config.toml
fused_qkv = true
qk_norm = false
positions = "learned"
optimizer = "adamw"
Rows from block 4 of a small image diffusion model, named by matrix and row number. Rows with one number belong to one neuron. Each number is 128 + 32 x the weight over its row's rms, rounded and kept within 0 to 255. All counts start at 0. Numbers have three digits each.
After each neuron's rows are labels from the 100 images, of 14848 (inputs lightly noised), where the neuron reaches its highest value: "top examples" is what is common among them. Only what is clearly more common there than usual is listed. The data: single printed letters, digits and signs in grey, bent and noisy. In brackets: how many of the 100, against the usual share in percent.
# fc1: MLP up (model.blocks.4.mlp.fc1.weight, 768x192), inputs 0-95
# fc2: MLP down (model.blocks.4.mlp.fc2.weight, 192x768, transposed), outputs 0-95

fc1.667:170147124115146190113127109163101101129068170129174103121164091128206125126088139112085119126163069140096121066125107191125157106181127102123144148080121109107126130117136158119095092159192193148183130151152134123116097137130154152117149112103175139128141066099128125133185149056091177123
fc2.667:156153116169153083124124145107103147155153082182103157108033144165157137131131188098083101081086130167155122162171144117107109161093123117128099175160117174153122155135113129108158149075134094126116125129109159169140133114133147067109156123085155138155078161124122177133128107150083110155
top examples: the character = (26 vs 1.4)

fc1.168:122142126093130181208122123084127036120079113134079110118153119133059142175120088138170130177093175192162118154156154116109075120117128152148072136184171125155080192142150128160106154207178153132103175138117096139129140175135102160171164116152085128144103118146072141097123181156186153126
fc2.168:104119161139158069192105167142111102083140061166087069153108145077089114133168163112186160117100129119161163200145146112097149147100116148147089141170137151137126174103161120111116099151135061124138128121106104076152140186145130122118124097126118112137106012102119162157098132073107116153
top examples: sans-serif (89 vs 56.8)

fc1.352:107164174151097136131093129125161085109154124139122142183102150115152112121143086096188190096135068150069074130155193084130150105155091052153114107100191116159120131158167136136092118131146143148126165138145085165069132113093125134158098165155094148116144161076094171191174152123118124173
fc2.352:160136070133109083163143148076184255134136143168146169162075152169075129069158124199125097155110086180097155107130086154147124113115106146129127145132173139138128139142124101074147094178136123136114117103099156137125151106139164086167175107145125097121164128127142119122069046067095131126
top examples: dark on light (87 vs 39.8); serif (53 vs 25.8)

fc1.451:113150143098140221116191167080116122180147130111180185150109106149128115213119106138146134138140139103131076151130090119099145097091102119110179156131147083157164117154126107164097136116110170147147106100070109161147149145156121149128146150187182162093096125100055131091150160125102116102
fc2.451:136160153159172115130133095107153187170193134142128117068123146125191126121131127154150076110105195212118111093142134088144175184136110147159120179126124182108134088124125104103154130141182162170131114077075148129142108129121116155116142129144154105070134147140116143067128123084115172126
top examples: digit (32 vs 13.4)

fc1.76:172170096125121140111154134098193117118113171147180206153162119097110175131080126133089115101105153104090117091088178027114075099128026134094055145153131123118122143099135109083114152133122120163114154146089106119149099134130138171164141172127062162115073155121091140097162122108103096140
fc2.76:118102073203147159114142114113078112130120098100165125111120160112154145077163119105161083113089148125112102131144152087188112093144137138166163141109147069143158096124111133183184157121133130177095107115109196179116137144161117072100088149136127131107090085159124131163136094146189142126
top examples: dark on light (82 vs 39.8)

fc1.455:156182142170151156106130114070121097134114153119165144165169082155128143161131142083111087128144168131092156138184137119113181140128042143095122196150123137100135135151194194112132095057154170120143134104111176091139093133174190109148125143145212161167081136076083118100133089123131101162
fc2.455:128094137119169111060113101115125138119215110119060110111130136089167177133152145146144061164158116117127119079113091125131123183095151118112114158163152088125109139123117146097173082135081144120097073109157124097116123131181151113181134136156149119143056142106109107118093146156118161199
top examples: capital (72 vs 35.6); dark on light (69 vs 39.8)

fc1.319:151103102158115143119114067126064135138154160181155117119126116143152150112116159117124098028227156119102118173156150080145141122143129139119127111156096139124130147133110116153098141116148145090134106100118088160111138154041093147200116140096141146082200092136132082094168126075141123136
fc2.319:101124123118119107148138124142161255091098061141145082093103134130111113130173138087119141157084113112162146082121121116153098172093106130134094131072127119076113133116162082132118141169058104151064082162128099111189125124154136107115126100128080111147120063138117155090083142186080148154
top examples: digit (36 vs 13.4)

fc1.262:179145109147158167134111130161113110155100136093190153124145072197083122124102180138094108198129107162153162130109102165145106158127061033098139157177088127137179148102153211126123124105149201151163137135123193110149171170146162128158148151131152113132105089072095092054159123141152141096
fc2.262:109091182117141139145135136141157159118156122109122063116092151061153124125171097140204119165102132118118104113134152108168083140136179110134149100218194119122131143117113127097167108136117106133071115120140102157155138185145158152134136155134120114131091180161146153146087134175189170175
top examples: bold (77 vs 46.7)

fc1.93:124118129137131111139159130154075097132095142122149090122155143178118169173119179147084147121152127104110149074081157180137124153168145093099119167157099115170109113132117108158108121168127153121153164161089149063161130184116141146198156112113129098133155122095081156090080138210128111098
fc2.93:111173117144156120132131187096167187179102103122157113150096100117061076115178103112146153168138169129094152117112174171084103124103090151164091167167103123163131169138134118071155075121069084108151139147100139166089135206069112113124101100150176171061146113122123154141145130162124151104
top examples: the character * (28 vs 1.4)

fc1.627:110113092164197117125147110076182117143175176173099152099166103131132112137141154089086129214095141118108202171117092109114182148108097104147114177125133149160123142128118164139124136105157126135133140119129173137147119130114123115119112176140138072050108108090130134081155096151150114114
fc2.627:129100161154112168114167116061035205129104185078085096143115119065151157102106136112124213098172083102134116191126180191119118081108115134072159089113103127095124121135123128133151183124159127122110113157115092045146127152102150089122196126106109153147163121095142160119122151128088140120
top examples: capital (63 vs 35.6)

fc1.283:094147150164135096134097147099110106151120111147149171113162119107078089157151147094170131104127097130109174084172184134085091095073101122101167093106171131182146072099112089129081155095128142135157181139127185085153109136159168096114139098132061151091131153147195094196126105064138173149
fc2.283:109144187140128110128129130102160222100107151142114153117171137079126124128097089042118083068117173137183115121170136099176174144067132130121119060140144144041132117108152109122086124136092051107133197158150155087125088098151140088064145152140084117100103159149180111238119115060114164170
top examples: the character * (26 vs 1.4)

fc1.642:115122144122082126101091150086114110169084222158158105161128125144105122097110161155126104202081138083139150144135168118098140138090108112055099123104137078153081159152084187122125126138087095121139124157174093144104091131146090130155197150131126083145183111079147148117114157143181121149
fc2.642:119109155119146093149162102191133188072179074112151111132167116111150157152100083124162152069127133155110142160116098060173056123154138159145114110135151153082142065122152129149159190145104178136182185106096139124170138055114121121115076192116125165134130138097095120111163138092121105114
top examples: the character * (31 vs 1.4)

fc1.382:131174070126099135087106111050158114159118100113152124163168138176125142130091102089119199110122051149191090136101108096125136105120090125128173084104087155119141150114162133113106087111125138115189128125127199123166051148147105092112125111198116116097100119098147123098186172114149101108
fc2.382:164167074108119200095105165160115197143099132053130095115148123157129145097088113119104103135155134125113117055143103186155172127136166126119063092105115053096121134113163129109152080142174144113073094098111079144057084095129111080109071090145110046130163137145153100179159163162173161122
top examples: dark on light (94 vs 39.8)

fc1.196:101151166088115131126203096112124106223141151079137198166166118135119147116053063088136137111088176107065112129130147167107159161130144079108144169159163073124102088177133118151090172117101119148149155178081185163193158169062133124146132138142122158057149119100080147148120200096077128085
fc2.196:156104179090114082100132126176139121172132107151086105151112149100139097108116170111178130109069172137137082090157098186160112096147113164149097067180104089075118102122118129127144109164079131132073154065120105048130136111114117139154120139107083125066180162123177146101148138125129105163
top examples: digit (37 vs 13.4)

fc1.162:129161111117143151164121123164059107168134169141179158156176078133126136117158171110150182138132093118110163131141156100057131157169107098127131163114125111164125209150132145045077143136198176094132182132096107124190149132102108113176166039092118145173149109101112131104122129162146125099
fc2.162:153094132080110145108142112112192176109063123183099104147151169114087096125139082130099163125093170119118146115059118165094091117071124147091073058145113176164132119126135124106190104158058092128134120100091116118105139155139163184134103078211168144135156136145134111152096115097129138142
top examples: serif (64 vs 25.8)

fc1.492:142130071163140107094143074122144091126097118150107139197140167156132131148126150119149138154208132133131150177136120101138105107118109108169068192126105156188081166164072156115129084171072121120186171116131139228099105193090166117124118102114133098140082161181118157098125145115106058146
fc2.492:129107135089143119115146097080108123131124158181180151132034150144076084151152146185100142185127129125156120183120156127142143083132146103125115116180115101141105135099096097138126124220168102164187130131125146142184115126177124217113158133147158168116134167135161143078087103126112088100
top examples: small letter (78 vs 36.2)

fc1.616:179146134144048076064122093137144124152124167171167152145095112105069167146102159092119111079104155152186170126171097102115146164123130135122082123146122152109107131159154125132136153116138139144151138129072128105168124167131103108153139141171095110108124097164095135051103132102104180094
fc2.616:124164076200149146126109150091134116151154152047160149114126128136136124118139107147151093238160142116111102088143130091123153130132164136116131139119136120157156113143122112103136208131077157159045109092148122122062201109141120052146185148115120150068122143135122139148123114152156101126
top examples: bold (90 vs 46.7)

fc1.103:111114115058121199124104138102197115110089173182104154145101119164143122129096170121114136148150115087178151163122084059060114123151087121166135088128140155170107093124164142135099143068105077188126144127105130153174093124167174131179146068173105162136118090126154140120133074140070165149
fc2.103:125129115155125140146094185154113245102114177138165165120178145183097102162040145131155157108132114084203143149087099148134181079153081116143124151128151117132141137136149082154155155127079115200122157160113147163114136124105122154103099208139090138091148091071170168099114143094095154136
top examples: the character * (27 vs 1.4)

fc1.739:181195144116163178127114111117098116114109106137168160125117160117108119078125125103164094095051074180112132132105120127137107077154054181093126123071143069132109132151156104089097126129119077162137158110177191141160117132131154075171099123205104041129093180148140099076118154117134126190
fc2.739:134093171118106113154104148170074152131112136139097125125175167097120129120146086088087122145169141105172062111122100176132222122117130144104110094137107163166065169122107094114125116114132133110105110156123152203125139193159134181122145160119141128115150115178130131107070174066141130134
top examples: the character $ (28 vs 1.4)

fc1.751:146161176132115104132124112100118116130160144172153178158084184091113140205122176115100161117123098077139118149068081127112160110085088124169151106059110183141118114171117126110130172137102095119095126105119116176128122119089171131153134116206180110193125087100108148097084133122121055166
fc2.751:101131088185120147083137135118120204136151111090165136100091178115127192122181084131187106088143087109095164118073132150133125112132126088149145151047159135050101089119148102181167107093102089111100037140097139181127092105161143131106132167144122119150165137089156178107163169127124080163
top examples: the character * (71 vs 1.4)

fc1.631:176076119082152171146130081139126108125137191122170142101143050106098145158091149135123149130127122150166098130136066154148078112126139112135103141074083160102153154118134109126116127133096078139128140086065146149132175175102109137112156061115091133085143122169129065106087108107182120071
fc2.631:104123147157048110110135101198142204135178099157145135137111118099146121105144093138151091137188182075056171122126079131131161138164122160154156114133141098141153139154075129072165153147137075077144138147190182109134108174158166052122154115138193133148094147130108077107136156120107145099
top examples: bold (96 vs 46.7)

fc1.469:106139181145114182079078140133104163136164137082149116119150173073183137150143105217118123138164035135155124143117104118077095117076143148140095123126104105162161183148089162166144094123175149161147149124055133162160142128125042134122183107125124176069143103155157068181119136092159119188
fc2.469:121107125145108117167156152140123255135068114132118126085132109158138153063175122084160132121123188089162116172133108108175158145136079130115147160149112143052087110129119129138178161200102129134162093138155128147115133108120151123075130130088167104164165106071143138108149118162113164119
top examples: sans-serif (89 vs 56.8); dark on light (81 vs 39.8)

fc1.720:130127170119184156112148109167163096138084160064149132153119076086141154164107142052129163151153177125183161127118066142123118132121131112112091208133185148142137147149141155116139134107116119123123148126191105113137187150115107078112083120165111138106183094049104094117161162057124087146
fc2.720:138124140122119166112130133084094215107098085105160068163082113103058102118092073101155148214136157098145141102136080099162059144181109122140131195097129189129158147128141172093119161148123071132146099157143098130115138156090115121120147123151173190139068100081127135173140181072084111136
top examples: capital (60 vs 35.6)

fc1.497:129119114150139173119133106184098143147109138100180113107128128044147116151071135190106146090174050151122140192143098095136126145138104146135131087162111126142146093128075151150104073116126174182141111095118146161094113090112157172130132132125100137083138145113194106143114130108176173169
fc2.497:160122150134077108096131138141136255125115110138115098125121119122142187069144108133177128096111164128148145109130113095144158128093127135134154151091093070072110190125113110125142187186104097132134067130123093101174138126171120125101125083127162091159148078071103149137129121170132123139
top examples: bold (81 vs 46.7)

fc1.368:107133126093130100170084147116078109128096099166155123117141096140157101167103222159103172105133094139137169059129095113100114137151132124155134158123171163155095111101122192169138179165120096164137161095103149135117138089061100109167159053161139180108169065177150160110164096154197121139
fc2.368:135106128168150073103156094090175241122100095152136139085136112102112134162130080109120141106108127148096165118047158107098098125075052125140124122184177163168146117138121119135168128123084101098171100178153067174184071158067192137070160134104185149174133143128165119095080115115136112132
top examples: serif (54 vs 25.8)

fc1.725:177096092163113168074065141130197099148160193103176129148081131152147159139084129126127135127122120076110105156072121077140112072123111103112141141118072085118085191068127123133112136127134148118201123139143131145087126092127113159117098121153115160145114146190156123102150105127158163067
fc2.725:131099162105131099088157099096106151124109139176098093146139123109109151142110151087115121132063155172198096092160106167125107161165062192108148204193122171105140143127134152070108094173131072118085197146119114057145132137108142128103117071181140100079145112108109148136113149074043115206
top examples: the character @ (28 vs 1.3)

fc1.135:118153139134120114146184120094122104145107133140117118132150105171100122130101179112150093141132133093108097160110076122039105173079127112088145106119168167218102090091146103161071104143128070123168223109183146090156103095197150201146107182165078161082115135153171105161150141116152150131
fc2.135:143145151107114142126179098054076217147076133139112138147124133120076133127000124108148144120079150170081153113034207129136086131129165138132171107148125122083180090126161100107123110139096127147066207177127138069147125118105146134123103153133130117061183156080168149179115064156177167118
top examples: the character * (51 vs 1.4)

fc1.299:144114152132142151087154118096142091107130175115087152208136159140128111162117096078123087130110141101111165115165127146113115133178125101108151162123119109096149068158119202124131147141136163119145128102177102108139082157106167103143147135133173197088076080059062116107145160119125171133
fc2.299:086081168109186113074179099121116119116216096094080142153116150128143140159177151130143162121099126118136098095166144235128114141127102155101090157201172107101139095123092145143155109167089136130081119135161127049091100146148152119136161104207147129128101139113063126111123121135112142194
top examples: digit (40 vs 13.4)

fc1.56:123148153081187125131168093110135112141121160115145126153123188159067180114098163073116131154176128149120139117198115136112178074102110121101157138136127141126160161140113091057136169131050120109126140100167133156121086183111127136174113164095165154117087101110049094106054159151079135133
fc2.56:140174117138078177135114078097179129149109122104130126093155107108117130073078105104137117152149117082117120117156154122128096141120153113122113165163160151112158145115162124116102143151174143136146137197100079132152195062144146161127114162146150012158131092132148066150093132151109129173
top examples: bold (76 vs 46.7)

fc1.643:112130121109121196159110116150083101114127180149168144115135082093145165125136136075151229084108126066150105144120162190081166138222128138138099119124152151166098158170114168094116147170144111116126172163141134089205143108074169107098142060164114120115180160057149120139210182111119065100
fc2.643:128130115177141134096132114075166149126116145114193159123062193173106094119111036189122088160113107109097132094105138089182157104100096119105116121086088069144114136120111138170124145183106136123090076064112119156080103121156094122144097138146148094151085138139074160089048054149130112147
top examples: serif (79 vs 25.8); capital (65 vs 35.6)

fc1.41:157158132116105157124108114141122107209103143199171171136136109148104179141126100103082180121095111128153131163074191115044128146206141080140126067094094137112047179142154162080068110102121094092151143166071103090090126177129128124169180084151081160114064076160126114109163085154126146128
fc2.41:117134190093146143115140078128105160103143154073110076127139175133136120089168136160148118128185115098095117132117119086168136152121099161132163084100168149136109057136136112151136166153064066129057131200147185103162131131159123077151096078094113154143133144162116206181112090120155101136
top examples: serif (59 vs 25.8)

fc1.129:088133150146161156120191151104143074123089145108075147112136150085132092158104115084181117063139134143127134101074139119124108090140159134089097150126152136176062188175166121153113148158135139093140192150117083111091161155105157110144160195152109086123141145178056143136157172108115077178
fc2.129:109126156136182123212145145132157183124139157175059133131085158128164112088100126124073166087119105158120165121123152117149103115089176133135110115133110145120116132110132152134152075083133140130173151119135101133175135143095125169102123109143071130188123096081117166130111106097119096172
top examples: sans-serif (89 vs 56.8)

fc1.315:171130082135169144179128152093106108085134108086111110152139162122042105165123117150176157144110150092107129152162102097023117188108111088067061083148140169192154158088084136099098117149135113108107176090114145131114122122119132149111119068109156165112094086153190057145151121081126122110
fc2.315:147103131125121120117191118056102255063159152110147147154196106114122098142107100116120104081114153119136107109160122166059126168139151106084147103134070153059129098133132110112132151069071136057077125181160156146126183075095101116111113161090178146118138107114158148156128095110164153133
top examples: the character * (31 vs 1.4)

fc1.239:160141116138093117167097153140118102186100136074163218129126150140117043193071149164175105151107138158108118157084140142147145085093152168143148129138158106149145136212093066153098149121112140179121214147137155191087153154107124207155125174129101090109164157112154136074161185161106139092
fc2.239:101104170118188146100120144074146110119186157155066093107104146170136181101193153168113118096138143103147103100164141108158145135150059065113152095144173116145124109131200144123112165139132139137136059147131129115201105090121121060138159128145120124164070159104145123148100073139141125171
top examples: bold (80 vs 46.7)

fc1.548:097110153092114119144137145154115112161114156139176133133130146117154189129107197136134095162120095145129052182124168151081128135127092095079066192141141157128124141149204154115102141142131065129155142182162161171180111145097121104118116088132162172175156156043090193114148139112132116121
fc2.548:102159078106143203122139117115127169098131045078166135158088147171189089098116061130142131090149120110080163124093129165142123183112126100116146109085147110113181132130098181140185125139070177110119126132170123112116108087144167110102110195109197131187112123154103101139076143133135147149
top examples: the character * (79 vs 1.4)

fc1.402:174142167120134151106144162106147125180120146071183205093126118144114140174075083115142116099096133108066135080130153042091179169163114147181186118146038102127102129084149063154126117142179118154116156080102163185144141132147127158157089174161174146118131142195141095083159109110141186088
fc2.402:129071113074162147126145107091105107107136139154091115162129139119150138113153193144114166166171086119154137243192129255083064094130149101080139085143208149144163132124119188089098119114135105138182116162188104057144119089141156105093133105137120148154147072087108155126141165081086093163
top examples: italic (72 vs 46.8)

fc1.274:135141097125108115126170181136106095192090153147125140156128076165112143130098107071143195130158108090073131135103178150093175145166132134139108181155152145114138145213106115090085127098182126067168161133167136087182156169106111153183158090152103109100210137103154118162135177124158105123
fc2.274:116149092193152162156127076148089144122207134109143105119073197107145111106122120167206096130090109106149127133164224044212209110127117116152135146095174116119119099122132145171161128144169165149148096146130141135110093133162145104139098203126167103107077113119128137109091105197143139103
top examples: serif (53 vs 25.8)